config.yaml
encoder_arch: "convmixer"
model: "contrastive image-text model"
dataset: "seven-segment displays showing three digits"
train_examples: 97500
image_size: 40
crop_scale_min: 1
horizontal_flip: false
translate: 0.12
color_jitter: 0.1
cutout: 0.4
tokenizer: "word"
vocab_size: 1115
loss: "softmax"
embed_dim: 256
encoder_norm: "batchnorm"
encoder_activation: "gelu"
encoder_patch_size: 2
encoder_depths: [16]
encoder_kernel_size: 7
encoder_widths: [192]
text_encoder_causal: false
text_encoder_width: 256
text_encoder_layers: 10
text_encoder_norm: "layernorm"
text_encoder_norm_position: "pre"
text_encoder_activation: "gelu_tanh"
text_encoder_mlp_ratio: 6
text_encoder_head_dim: 48
text_encoder_fused_qkv: false
text_encoder_bias: "none"
text_encoder_qk_norm: false
text_encoder_parallel_block: false
text_encoder_inner_norm: false
text_encoder_moe: "top_k"
text_encoder_num_experts: 16
text_encoder_moe_every: 2
text_encoder_expert_mlp_ratio: 0.5
text_encoder_experts_per_token: 2
text_encoder_shared_expert: false
text_encoder_positions: "rope"
residual_init: "none"
optimizer: "muon"
muon_scale: "original"
learning_rate: 0.022
momentum: 0.98
nesterov: true
orthogonalizer: "newton_schulz_5"
adamw_lr_other_params: 0.002
max_steps: 5900
batch_size: 512
epochs: 31.0
lr_schedule: "wsd_sqrt"
decay_fraction: 0.4
final_lr_fraction: 0.1
warmup_steps: 290
weight_decay: 0.01
adamw_weight_decay_other_params: 0.01
Rows from block 7 of the text encoder of a small contrastive image-text model, named by matrix and row number. Rows with one number within an expert belong to one neuron, the router's apart. Each number is 128 + 32 x the weight over its row's rms, rounded and kept within 0 to 255. All counts start at 0. Numbers have three digits each.
After each expert's rows are labels from the 100 texts, of 14848, where the router gives the expert most weight on average: "fires on" is the input token at the peak. Only what is clearly more common there than usual is listed. The data: seven-segment displays showing three digits. In brackets: how many of the 100.
# router: router (text_encoder.blocks.7.mlp.router.weight, 16x256, trained with AdamW), inputs 52-103
# up: expert up (text_encoder.blocks.7.mlp.up, 16x128x256), inputs 52-103
# down: expert down (text_encoder.blocks.7.mlp.down, 16x256x128, transposed), outputs 52-103

# expert 13
router.13:139091093152127110121140123079147097168158181110169109132207116142150097138110120113104147113125105105182135190103115097132151131125126112080114170159164096
up.0:077202137086133149104186142108133085119119091081192150090150179124085106096075138154152115099142138138128078145095095164151131162127178146097046092101162164
down.0:106129168180150100127108120102134140086143139142105106136151143110119107140116113115125118160144141152071124080146177134094118148105118151142172127108064146
up.1:087093072136102161104172137141116112095145041118169138140155128126143137156155130118112109117116153114062104141109121155122106105124153158134173117143129099
down.1:129056155181079138140139077145184124136141137155081069108138173163089135126102067095218104130144075097161098135158104110159220157136120130092135121139153172
up.2:213108115193103123156109129119183133057133127160121118141176128134127124127152142133108129140086117145137070096148173154127101160161152079134157147072055116
down.2:171140148059132154068150115140109116115142087142172099052109123152171148118130063164173116139136132136097144114148097120083121137144075070100092131189237118
up.3:071121097200109066110149062135136152102144146109160113136106110116124119130143087179106145110131163134091210125130121060152139119192137111103100070107142140
down.3:132131043162132156121173140090130078105084175170101185127080158162136063098172162116142166100159197117109116182160134168122172111127154128126151212109119097
up.4:071156164156140197106149139139141128115138118172160137092106156100104087126184091167150121142140203125145140117122148093140102164086072118078125110144096097
down.4:113163073156189068144171077144146094033147167206101172081150156160088083126120120158117133193147120142079103112169115088109108108140138073126125186141143106
up.5:148108148124130067110181072118114079155171159085157121110132075115123150086160154136136144136122145169134150132151089070158155098134088098107142106113094189
down.5:097199070123140103136122177150066128154078125173116141122105173218089151126155075092106186098152101083127119137138140136145116115143165164106158110150141136
up.6:179161133124117102112102157075180145097167122134142117075154091073104107106202110119163106128127088119160099101120136155134147172115100141170099172113167115
down.6:141114103122167138148117102124178145113123110137110062159141134129165142129170143147129153120071140069156168096096176185158165164133082099146113065077044115
up.7:154125093125139099093147095113196115219165123122111108127082149118112132091137147134090139109090121155138076057084154119167141137123163151129159171109155104
down.7:172119131137052231104110107172106140159100138148080132134113116102126116099140098170125118211120163147087115140159114153120163112148124095149097100134150175
up.8:133068160152078069169119097125142101120239135204167074098138121050140128161145166110124152187131130118143183123147138113140116123135137088127037060140177170
down.8:106220098111181110142134150147112158124084133149113170131094157171106144106139136139148106117123207054128075185121096144135145182124118175102189190126056071
up.9:163156140180147159161117140121155061171083178116062112120074125118186179076141128133141123135125102128106103164091112155158121109154165125142131175153222108
down.9:128080101125132137092129128120200086075121101150137151226161114164100201136121143171096118121178131196100218141184175101102087137142117086162126140138114153
up.10:138173073125131079077192187124145090130181129133173114092089130125148082178102129130132185048126128014128037126135167154106114144109154128125077083092147163
down.10:232149097172193155087141112040172094053110139066111130148145092177167110117125145169111128133135138126102106122118089078100124138114135161127110095121119181
up.11:132163116135173122121110168104156118168044053108092145146107162115126109130177106123092110150119148086151127137058151157162152139174127156116127111116089220
down.11:111140128140082128149134126128123160101151157084137130118189134124153101062116092137176115094113146140096151122143120106169107138156120225113118121097112082
up.12:181050151161137157075133133115118133102132092190155107156133156124103055168111152130077061119126125152080080118074131158118101101090159067156144145114106187
down.12:170112129135070137103188090103100132102173179078086067164122097085154120156102148152215199127114174113156119084192193130120112143146126136090136065138114159
fires on: "." (48); "76" (8)

# expert 7
router.7:109154101093139097135145097082149135120124098097167132106151127134152088106116226128126098159165147065119074094156108148150116121096135152132142099061123089
up.0:154125159129166222128069171148123143153156116141113120164121151165112131120168128194134157057090144052126166175126123107151112132180134170081148149154148162
down.0:111104142139120183129157153111107125105130110128081143131171139141103156109169108056147098157164128127150138079173080190071059136101118118145132127160115121
up.1:100146091104145088158153124152063135127081205160106097097153122057122100145093131166144122110125063094143093074144162133218146176113151192120104105127152096
down.1:111178166091165114135144132109138150125140073130088078138146146119098112115157149163185170146132184110106082152140126107145089133127149121178135111092091109
up.2:102194102092137135111158092138115170155108121087083121098121086106140163161135113135138108156127132095166142087137106177152095146175147083114118104079157111
down.2:127212178159119172115108072126180110106127066055123119121106091121105130113157139107146094168151143104113065116184103124139048145173138156134106119106114151
up.3:137122148174158143152120147127152090135064078114113066110066130157137079200132163112123115123121163086120100097109087109101141161110117160131155146165150147
down.3:170123162162115148090125106140144113127126192086106132069081119126149136088077170116150115147139188108158103205129147144126133093085166068112151160121088109
up.4:197074121132117119090187099127092093182140080160115119093113131103172127134108129113138138120129014174113150071150177158159092164114120103069151074142135138
down.4:195099134132119153173156148106136154179142084091146105139129149183136124093132161089122146114090103072104131102153164148121114154072096138080158068129094110
up.5:063119163098070090118159094097117137105152140135159109079158094132100130140121047183146117101091177166163096145155108123048124164179123139123180150091122110
down.5:114072107057104140148133131072143166164074114108156164174075144150082182165109174126110095126132179187148196131109090075145172097144117147130098067113099105
up.6:093164138159154080105113104103199130166103070141189167078131143133121116098151129115138149156153168127143012094124139181140089117096170136127125105031080093
down.6:187140139117139181119139150157085128138139188160083118138092130145133176143151080136123108117082081162165186183098120109128157159138129120130117161192165106
up.7:179213144134161079125118101143098085178116163149146134143123086110163068106195158104173096118170134155168165089121075172188189139157070139086130121212145195
down.7:180122103148078111132149105118104155066121151107110126160132140145141164105139121056109104129109153114114149162185125130193144146121082112167119187158149134
up.8:100161156101078105115168146123102077116101151119112117087131142095098104153196155133138103143120153118107059133140090109147126156108125130131140118129142183
down.8:154115108160149159066085123168123137167151158127102151150089108127194193155120102121168103150125162108102147146153182111138192125147088066166110099143156082
up.9:150129099155057141135167148082102098107176113105093124101115139195137161068153154089118152080090094128122163127123136138111130106151111060115117183102136101
down.9:068112103136138175068161161135116122165110095068086155139091099161071148114155125114151135084075185162088090142161108140132154127090162179152133090136156161
up.10:124074144125171136156139150168206136100125187091119143156164047153176179157122045104206104082127133161153104097128113069181111125150156118134128129153139112
down.10:177129098152113098122109100096088156095164168142128202148179160162143112150145121148164145144152164149134168197168135108100161106121160085101075129139110111
up.11:088076128148107143113116168128128155114172142103145105129159164145104163119127123159089115058134090089101137146090126104144130096144105164171097134174133090
down.11:136161151084161134115169045133076088230112142101157131100119135110159126120112178104162131130160182197151107133199097096125118092146104101155086123097143151
up.12:097130129122068121155195111107145161151083149123171087126172115119149139112137135124099156139111132122113098150158190092098047139086145109111198093180104149
down.12:236081153094087101154143076146163100138142133116111189043010120088132109167122101139097120145148127132181163126104102152141123080177085134183119089105150128
fires on: "944" (11); "544" (11); "744" (10); "144" (9)

# expert 3
router.3:104099189125146164120141158119155082140112130106086129175127166085150179112111065145117093088142163232141179178146110090173175173135104110177139124140151146
up.0:157106124087128109150060092061146092128122042167099138150174141159110125171136092079139171177175096144111074138103120097172108143125048108106118095148152162
down.0:156150111133125140112097178131138088152117087087135123119141168121121128165161167145132083117123193168104145042165133141102160149137092118151116140136162173
up.1:122106109091114177074123172074070082159111139167079125132141096155147203120137094111165132154111134095122157130094151134086196129067116140149141110141121122
down.1:136169079084111139094075117114174118107143131084151130177127102150117105047159080122086129175132116165088111096139111125127070156115105147085090135066119133
up.2:096129165119086185065090133111074040082153130169065122130147120085081058129168138172128113163118139125113127120171184165135110124167168151143105091127165155
down.2:130165093148154102145151064149153086127113144115149108162154078041130110133147130161125068159113084112119112127082119103139093142139115124130148170185143139
up.3:078177180091148165146167152170177127105139073133127185103078142155127146165158041140099177109107149168147066143124136132130215109195188089124147146120142110
down.3:165140198094096090069124142049111110153134200110131123149116068119152069093152112156126147165124150170088089105133119128175141109141108135100129066116153091
up.4:110130131111111142115127070178114154164089094143185126061173126089075135093095119127178149078140161115137118150182121142186166149102107107090135163133144177
down.4:150125156140158147089148115111206157103113173095119092134120165153176091137118115135123130132124110060169107148112149115159094132142148167154133132115200116
up.5:075135109123141157063170092062162118114115152167125138090093091198074065171126188131111132085128096054104211139177105142138131141105094098104116112129133073
down.5:141104082139139144153151092090125107149180141100109061112131113107066073114098118109149119182159098111177084106163177163092145120130090112120171137151107154
up.6:145060170101130073135146128118131089170088200121181120145086173083180138086116105129147175118116147113118121137145074141147054147176124169133135073136144126
down.6:152170144154166154109114171128091154132113209068158101147131143142138112123074172131127100140089083135168222124179140106086181129108064121123083106166172084
up.7:115100176118124093127179144165143127132026156150188119131227189132157098179112061144120132110148155109137088183109136119140144109182170081132139168140129096
down.7:072151157149144119173089146077084164148116119152118109125160086109156116145147107156111119128076127071141146129160129103192106112107137094127164064109135088
up.8:134155133088100159087062073103127135137095108128078115144159161118124171173091136120152106109104074147133148137205143098146139169126116086145172161171133099
down.8:058126136138131158073209101137117107096104180112161185132112120096140137150135121128113111121070152133093121075139162127116082099132154133199071099198102095
up.9:166153154106202125138127106128124181133091172112122118135149150099119100129129095192182125175052148159125050169130123145103091115149115119158116097107103116
down.9:133153146124163121096159149165057130127178159076118137163187169111186170177090099157146106111173150098112115105141112157129104117121086104108123186128077108
up.10:167071123103165112159079195084129163127135075130026077098161156149137088160117101100109120111162114108127120122121160171157134130131143127139100093145116179
down.10:143086107164110117153150122140139186062114124178154153140130123121170192151063077144136063111105120188103140065141127108126091112082113149094143132124127152
up.11:071117136130182106129149179059108125172062130204106156158160100115145127173106125117123092126136126063106082104087071117170082127096168144118171074114114083
down.11:175145153164150153206138139189168139097125136160151107111052039110133121077148157164099099061149074093226126172167158093086121140076108155144134122115103165
up.12:111103090149119119083179148123131131054194137151105107203068111153151147155177138145149184107169194083124084115072109179167092097095114100099126114097140101
down.12:113124119137092108191110128152186127167094189102103141051117129116166107148167113092145108064123122122074089154149168115195141116227132127135130156137130137
fires on: "<end>" (76); "062" (9); "002" (8)

# expert 0
router.0:172135094171134126159089074152146108063184092155182127149124122156109185179126062159141159102181133150082123090140133114094112069184119067146103110145131218
up.0:102153120127088094103109102160167105167184163160139116101109112130116076128086146144122174187158142140174162138096175121144073148127171118086134108071147115
down.0:098163132114121119098143134161083134154125125138176133101152154109123101134159079106111149127220155131179083097115091123136182121139109060123107136131167139
up.1:108136166119117122138093092108182129086142115110131169117144150131122152123148120120151193115201104147081094126114130138126071085101138156143104113118174140
down.1:137143163132144133113164142169095143143130113154146112138116156101172062129128144148097110172140195118170149108120179160142127173169109076105066129088090111
up.2:065214149138095100108136175116111092148121192126169092149128123101125112108089148106076118128155107147158135146153121101155103126122100131132108106144058183
down.2:165101115127140169149146162095170121119167116118129127151141126130194204160077112138131101157096112139153120154085115082135099140133171128128177122117091100
up.3:133162134129109112085120120075101081147096159147123131108149108114080064120119136206150111148179115126159085150172110113153126121143077095102136110042111131
down.3:128144123136104106106100136138102090127163179128109135141150083145115106105152133101112160124122174114155057111137153107069116104132131117097089131142089113
up.4:129109092126165101133117159127107158114143132166123082121114116108112151049154139103154094071070186116099157110157111099108133134096121158106121160108134084
down.4:154122147128171148097069125216168133081173165191154186140128095170075114153104039146148167077170114138114102126098141115149119094145117122154084144196156150
up.5:092128107203121182153148073177117100100175148143119112123117215110112146146162108141111129098125178089062148188102061131156167167078128134129195079127143129
down.5:166108122170146113098026179164092127097142101123117112172128115066146079118155145106163190068136121146155120133121168103101081133123219091123113161137162143
up.6:132131183152190127140126148222153059115111114161121075115156149156146070091156147100121144129078125155139160117142132086056122114107189127108092094164188153
down.6:118111104128201138219126114064113123083113107172122147182120061093162083114147112112096120105141129187124108088164123160142166138096158174133118114169162079
up.7:132122062156170143136110165100089135086158163104129109077165115155147101152130156111159108141182103027116210124122117203147099129120142140125153096126115129
down.7:093093106113127141121133089111133104143092104128203155157101093133107153164094127146194149075124105178149123129098148114097129171119154100117153095134118088
up.8:149132151108164150089135082077125121110125111128112183147135149138080076136152144176109113137135172140115181117102110132159112141078113194115187167080125114
down.8:165131077113114148110143093135147144099122111113197128130139177110086145156157111144157177132172159130142152115145079089076116131160109102149128114152154219
up.9:154122136131150173093093087141115108165121151095188097110069138149169151126116153130061079160136113122181169091129124123141187147121105090121132064142108043
down.9:108104054140125091187133074178150126132156078114212163146153131131129154128117069166087136062152121122133097071150128103100151120144160104139075103148139165
up.10:090121147088171129161128155104113134159152106107073110068121082146106129107183133129085151160116157084129166146160127145116082184106144128167170123119152125
down.10:123109098106202144146067123147091122141123091160137137149135138104091206113068206119107146155109130102138156112164114215087126118095118124080117150110145087
up.11:105139069143123169129132104150109139104131150113182122133090105152079051129168095175074105125116173096118073150093070157196142151148114133134061166057106098
down.11:136136148097080149123142159092157096102154080107097142081155122118150117114094136115165175122105110070156121132118154173073144132148139130115133143119127151
up.12:132149117093135133088133104120169152146077100136103153096133112180084085087170119149120148119120141167083106189132133170143077157156140104143083150138158121
down.12:146131082149164116089063135070082186193152106078104159118140081175154091120166127094124170084144141137110170148112160037097125151114104106118139176132171107
fires on: "486" (9); "457" (8)

# expert 10
router.10:125093107158117168123098167214127099124156177098143120152147144133131120141102139146082078094083104182092149132097115132089215144160145146150124159167138096
up.0:109061155096205107102150190169134104141118155161113139092198106118089115192102170072089130135078050095105117150129113120153144130154127109167155116144135141
down.0:100099172113075170187116148094083176144074104081046162125104101143129147108123086119152077151179075092128209126167168080131138160124148179134039146139151123
up.1:131133168122119111213131145150081113129076112124098056099130111171060078161180229123193132100192149127139078134102120112182159116096163121138130137117100132
down.1:139138167125132162094083117183156150095143105141136112111047123114118176090068113096132143130143166066132137174106117144117148155106130187137069129116146112
up.2:170134104098150105091125124129148138168161085151199100163123146094120125095123135071076134085089149120154093155060172126120045135121127205141159088099134096
down.2:096127109123099128104057092174101126145181109097162127122177129167184099128144151106123137145110120179085138134115095110077132120147128126176139167140164098
up.3:159134161106144155081155144117093165101122099103186113119106118134122119109166115137180166142120114135056142129145061147143123050135144139119103112096075188
down.3:137151147147112208131146129092091098106158139141084073161089194068088083088117126113114196103171100203113157086129096134122157146072096098139113119116119113
up.4:183091220138112090077149237135139098102097167097119095135154137133119115172149136064114153087140170133132075152105119119109133129147130109114135178127149163
down.4:109202077077128141068094133130144163114133110124115188081097105153092153082203129128143156117201164192112183178194115141132113107115112145121157157121131061
up.5:139124163086180073128166084137125160139093142137122145096134159147137125094107165114130131116098172123101133131105067180088102125134125113135139149155150122
down.5:148163117105106111110111162099168125162149176122121174111165165177118141100082124131085126130110100150084132159129181097146120115108151096177117173133238106
up.6:098149147144108148114140146119102133117123127117142103129127171156072096113187109133131132106126117134109104152169151153171145128115116134055122124131086135
down.6:128155131132091157178146134198186143092154133137133167150153127109165148092128110112121123093158135146099138121110129162147120071108085101125100104091063141
up.7:083203098100117151106143107152155129104159046158139135127168101101138083128114122137124085108129151161133137111086166149178123119170139128040176096118187081
down.7:141147099068120098093126157180119127119144165072168149101117100248121107119125161207132127138144133119146113164138114152133105066126125175128156134113113142
up.8:085166107215065119142097109091151172128098123156122118206106121036100135059118104156144099099143181129123103111151168130106090165124149100110140108153113140
down.8:159112083117118129159147120161104075089109122112095136120113080106113150101136164148083134111112108101110088177109140137168136143201066145143083105125212080
up.9:130159188131109135140121142201146129063112179179121131078103091125122082108066200087131172109154104123170112098096159087171135098077141125140130145142070166
down.9:172210136109127180172094105151062157092109122129182121120146160139089171131177101155158112080138158155182155081138106119100147180133053133114129201127166154
up.10:112155111148101128081147120141147133160038136098102176130102120110118095152137094068150152139132136030147120081138123155162092182175147069124075161158111123
down.10:180076140117141058061146091117169107116165170089134116163121149149130162131095136188139161152096205177162100164134172141078170128110106115117156057154196150
up.11:176196120165164195100099165148109135114117183043123125099127093180096152099137182108133136144139169105105091139116086079147157124125099121101073159146171146
down.11:137098123154172139125066150125167175112155124118087150164139160190134168138106109147189125113065113139109134104139124085089195132142135174126111111163136064
up.12:143111151108129165104151150175173112104115068108091159153164164085098096187113074150123111151163095145133114102120116144103131120060111163120149097106178128
down.12:110125160118156141156092072163106158121094128071152125075176145118110106131110152122147130110218153194152199118155154116149138130120132169204106130098120123
fires on: "88" (41); "08" (30); "588" (10); "389" (9)

# expert 2
router.2:094110136164127194153086138149133143162105168117092118141140153134143150139129099164104061140124123207102197176142136109105188168110128151111096174127134120
up.0:153134150093108110145139187156119111134098044116162061116132076092068120151142150085104185125079206075081084138119089146098157105152161127127153087086151135
down.0:095149111109168181084132154081154118081134126058130118055082110083165121139103155172122139111059159142201105149096108169145116129097151116153089148071118164
up.1:109171149095119111070108123176151090087105165137043179174094103138114104131144020164127163120144165100112077056093094188113096134190147140143163084123151108
down.1:061089096099090175167113178085104162126129122137155099142148156192136122096175174152181125103151115115092115104169115140114138143147164095148077173120187151
up.2:117091136115132110166138102094089086173082107153141129069164059160105142081158061141145177096138130111141140165107083112136115151060070103130156120091143043
down.2:167146145046109111082129152160156138146153124138123131159139136173130112075137144162142142146115092196116159124099141150186071063103132110081147137138125142
up.3:133171129113124162092106128136071100156128145138128115117104113122114114171209166104128106122123167122166089154164109167075151151111136097142132089159141175
down.3:176177110110176168149145139112206133095152144135164111090104071147127068137119124133132167092150142091161144110156090143135134124108112102179119124115148162
up.4:113137118168165168119117076077143163107122142243099106104103118128102086182102087097066147170164132160134118138126123191137154106095154158125139144091107164
down.4:068099156107104131157150046144136128141113065138171142094099154086160103158180107094129098136168110139141106128115148130110120169105132147074182204112154113
up.5:097072095121124156183096169175156136126111168132089071086108115135120127130145135178131072107126103125110057127110068084093073112123123192145097164146183161
down.5:075060105130167146113154141070066138191072135121150164151119131122162035127199113105079143161073148097147138148168140111160093132146133131139144120139164105
up.6:107188157121128153132146124184103107064122069124147113098202130124177123124160127108116118091089178121099077083089091107100152093139190069158160166104127145
down.6:131114116075160173113149105074171157164131090125127144179084123126108109167158124143086143163079103152124102118113091144150151129137094154098107111153202114
up.7:089139107100142113122127093109167083203134113149090115104102111127099037108113152135178142121131069085128096121097158128177153127090105143100125156138118058
down.7:144085120172149192164134162127074128126161124057150096175077128174145134137114106086114074130113127119123071123147148150113111150159157136176108125196140138
up.8:081130157096130103180155123119136127094150102102167130113141154147120131190175132147100151095109171164144112126167110173108120115104140141147131108155100207
down.8:117106117108124130126135165114091124122163154088148053101151130067079157134166141154079160118145074166069144143128108094095116097150156177114120141162129171
up.9:134152081147158122132148082096163131144147130100064139106124160167118114125129031207094127222107104100150115190130138131134163196060152116095135148147146172
down.9:219126117131146167134178138104134128095122157172117116078113155126161099117073111097101137151164140138157095107121139098093137082110072122136083145105077148
up.10:100161097119092153209123163116137120113157108076109111056089144109094090094137150138123129166144113144100088112137110104095086148060116125067130092072143161
down.10:089166086159162123150141099169096132067117120141102126109217148092115113089125124106122128142143100140125138144126148174144107096114132147129099090114150156
up.11:084146154114098098127170118115151157166092099154128175101097145113109127139168070122160169184117155125124054091056095145157144147087146136104187166086108058
down.11:131076135123103133152161112076148131136131126153141109157188108150095138131101092154059168134140130137153083156136137167043168109122153125130169108143181150
up.12:135124093124116127155095142192172135165106087084131147109135092112149083142129093117152175074103147092096099103113119146143154137154128138097126151162150108
down.12:092179159108173103115146155160152159097128078131098148153157154191115152157127119159062137149106088165111172141131106099129140165125134145162100121152179065
fires on: "502" (9); "802" (7)

# expert 12
router.12:093099128158137172136107150146138155162123188090137120132131114108134156121112074156104072143122143188124189161131123118108198129148123130112080160121112107
up.0:170090056119095178119095103113101077172157173106074100152123069142118117121067169182136125145176130161112083127174152115076122151106126126084127145155111129
down.0:051127201142127131142125118121201114160138141146182142148162096162125120073124161132117101115124199148153172144144137196168093137116206156112102169072081128
up.1:130189118118110102065174143148169175084108156132102110067109121142133167155103164067111144074166131167119171114045119134148045097114123121134104087125154152
down.1:123088152114171081121079120120173157144165104214148180153165098133088135113119137121172091130062130165080095126150153166101098128028128128159155109199150068
up.2:030127101119135192153135110100139125189179096072161131079182171125093153128128205173159133123138173116096101180124168153168098185121144113148136124136138228
down.2:151043113154169115079154142094145163201171126162113172143091136168120161116094173104135126127174196146139116115173151162118149109100179132135088163148130112
up.3:170156132138122111099121142175160144132094146158106158070153110129163136178079103100083071066120117109110129092169106143128109148140156184131158024136151123
down.3:066104054085064154128069107128099145129139125087171145096067126135148218115101181145195138155131133144157151112114145126132108140116101132160106125132152140
up.4:121089125133155171158148148150124099086146159142171162138139152118112105101115072136158135151084134149118077165158090129131106142181123147171104060109120104
down.4:146110130093145093148149138112095124128112024150088094150159147143116133128134110119120138159105126112135129181154109112137154158152144121167142138082114098
up.5:145174185081080162122167073086100136130140132163102146095151134151142083164113187170101132135107062139121120129139141114139086114087134155093155128141125137
down.5:147146094161132179053120123168167151153132126146152117104119110099159144126117121142180096089086091119183125150118194134128126139120142122114131153235175123
up.6:124154205144084109127091156139111160124163131135106095087132098153131114141126141098133203130051174104177105148146145128139127102116166128135113114117137188
down.6:131091166145191177128097162118112088117118155112105169067181128146126175145142090118111071202106119128099110127099150073130180133111127096094179183128115172
up.7:142149122111097123083163130162148118130151067074111130093105177089078133125166080092117156094132182136131127089049131164121122145152122133129138139174112130
down.7:155107137156146117151109194101093087112102123150139110074115120153141091187112072125092108116086137072106129079176102122089151136120175127184136159118121135
up.8:137146159111096127178104102133087117128127122136106113119107125129066113124143120082182155097116114085178103162135090175134082103117108078160092103131170129
down.8:109075199162115089176106151092160096138081104170094141167152131131113077151100108109104068181213108185158079174137123122128100085142145137105149094119115157
up.9:152165102093107145151144077107153150191121131151160141030123100084162107171140116054141108106177144079130102135154161077171142088141103123088122118092168154
down.9:099084176106135099179169151102096076133140106141128127152158126163096148157128077109140138087072108048111196118112119150169096153138083104146088104150185097
up.10:092162138045122099180147153161062107149163109121165122143130151137092078105155105147107093162112108143126090096071115135132131200089109145102100096104129105
down.10:121123164116134148178133080133155141134125138170091076159133166128158111169113078058087154121158185122056163105182075140122134138110125066172125130131167109
up.11:118176173143109174056136075101116119185125101132071130124121134097114151092109080141066076113100157128106078102113069161129139098152117145103155105130146085
down.11:115145059140122123142145103141122108132154071072156081096088118137209102148118090067152079110125112169105204112158157178174109131155111127098119131106084119
up.12:120173124106096163084146165100131097149136142116121107111160108096111142176151167095177166143098140149147100191134151163128132088062076118154160070082091174
down.12:183137162157168200124149136172145147136164125105145128162111076117149167104159132105144125060182088192098156180082141059129145097148153149140127189164159123
fires on: "<end>" (55); "556" (9)

# expert 14
router.14:067143187140127124072145076196126155112098171156109136102058100131122051122152142102118136138164148143162086161073145116199076129155120124101158180102156155
up.0:112125143119144103143131143160114161107146139154120136116105116136124081169137141086176158147111127129159067170087108177124097112096141166176169125145144119
down.0:011147142121127108101161153138170119125174127133162188101135150076150071147145165167101127133116111136189126158060112184093146139128123116081175153107092117
up.1:171094100141184083178114167054151080172162037175143129105155102115105111182087111123128139090144080205097170158144104131132159141188099156081149111100132106
down.1:136092154168115106111122111064185150112181075119110140137114152161194104052189097185127080202123131138137113131091091144143104140073098099170145160136124154
up.2:146127143108164057123145130122163131162140137109173110159123113101166130164114184054125139129121116096131074119071066131126123089159136174135120112137137161
down.2:103092202226135096140179044125078123168076149186135124141095126110124096150153151113059121093129195128121085157113136081180155109121111097098101098128150203
up.3:153110149140105122178142179143115178100102100111148071190158132137157127139116103102140106097154172092128112116182109026125088118125124144119135154079097069
down.3:080135149083102079118133073132112094147115080107094166057121130075191086113143123142080142113111102074095125112077076193090144197145132181131115147136129122
up.4:187168131115185091073147121145172116111079116121054127117192127144116189116172171077122139114166188100185087130117074057087134111146133107152161147148141173
down.4:091074104113135115148149120133097141164145193114130118101208134091176147121152121126125138151180130141164184125154146083090141111127146069071131166161130075
up.5:129162129139149154095111073145096114089080062115134146096104177062121070099149175114175138138148124131130119098110137106146104173109093048100103091116064127
down.5:089125121199118152131129132056216157129170085128124108121076167137173163076132063109047197161150115152159130100098134076105161095160147161087158147147152106
up.6:141111103128109091112171154104085115088144156113190142131191086103112111171112132155199098145136087143084083090073114131149081136093110164111112146081179130
down.6:140099173168180144157081121099141130156087146146080124185131156087155172161145150152122138073096146093127159074165155151208136176141078132108149172085167122
up.7:135165113158099163148092114112091159163119155169075161134124148129113072129156165154146192153118188124103125152186136142118122153152145100157110131153098122
down.7:087088179164158106089226165157112147139111123145084150110117125120111072121125097149164109137116184099161082111134151154118174174145124177069079152135128102
up.8:145127173130158116154122181126114118198131078168136135124075130131096135100120124153182157139096141143133137122120061136096147181121124169119068090135170133
down.8:107117151203165119179176106149171132142087161175112117117135118131187091155059129112146098154169168130157124134121156139127137143092140098092142107106092055
up.9:142119122126125158088149112104140143110141124138134185149130120121137103116135157158155099125113128114200009112130147157077183113137152127128192080118114159
down.9:112146130133103116133142109123135118132123100090119110161125107136126095115110083109147147110139099105121163121124127139177146156063128103128152155095091088
up.10:144046168102126124115160164145162099086144111119112149129153094106141116170101120106140133142108183175117141128124097138133113079094150126110153074168204151
down.10:080033151132183036176125110088138169172128105224073126160121136101132116111144117119157142109111086089138137107119131160162080147107167135174126103078184113
up.11:082153092138111166075134184147083127127111099112157118108156111156099158108125114125148148190125158162096107135099094114083133090163098087113157152137152153
down.11:070079169114204092150073123145151167149084111093078125103070130099124123181130098116152106089134149093154123125097073156201131109131157158067142139102163158
up.12:191157095145130155154122160137136081165130073075077132179109100133139172166148095120149140096120082058114149145099159137110125112078123129126164119179143142
down.12:066186153130067145064141119079108123149089165115136146125183182093133137101109133128111121137148121130127155117139124089119095158161138157094124160090143108
fires on: "311" (12); "114" (10); "611" (10); "811" (9)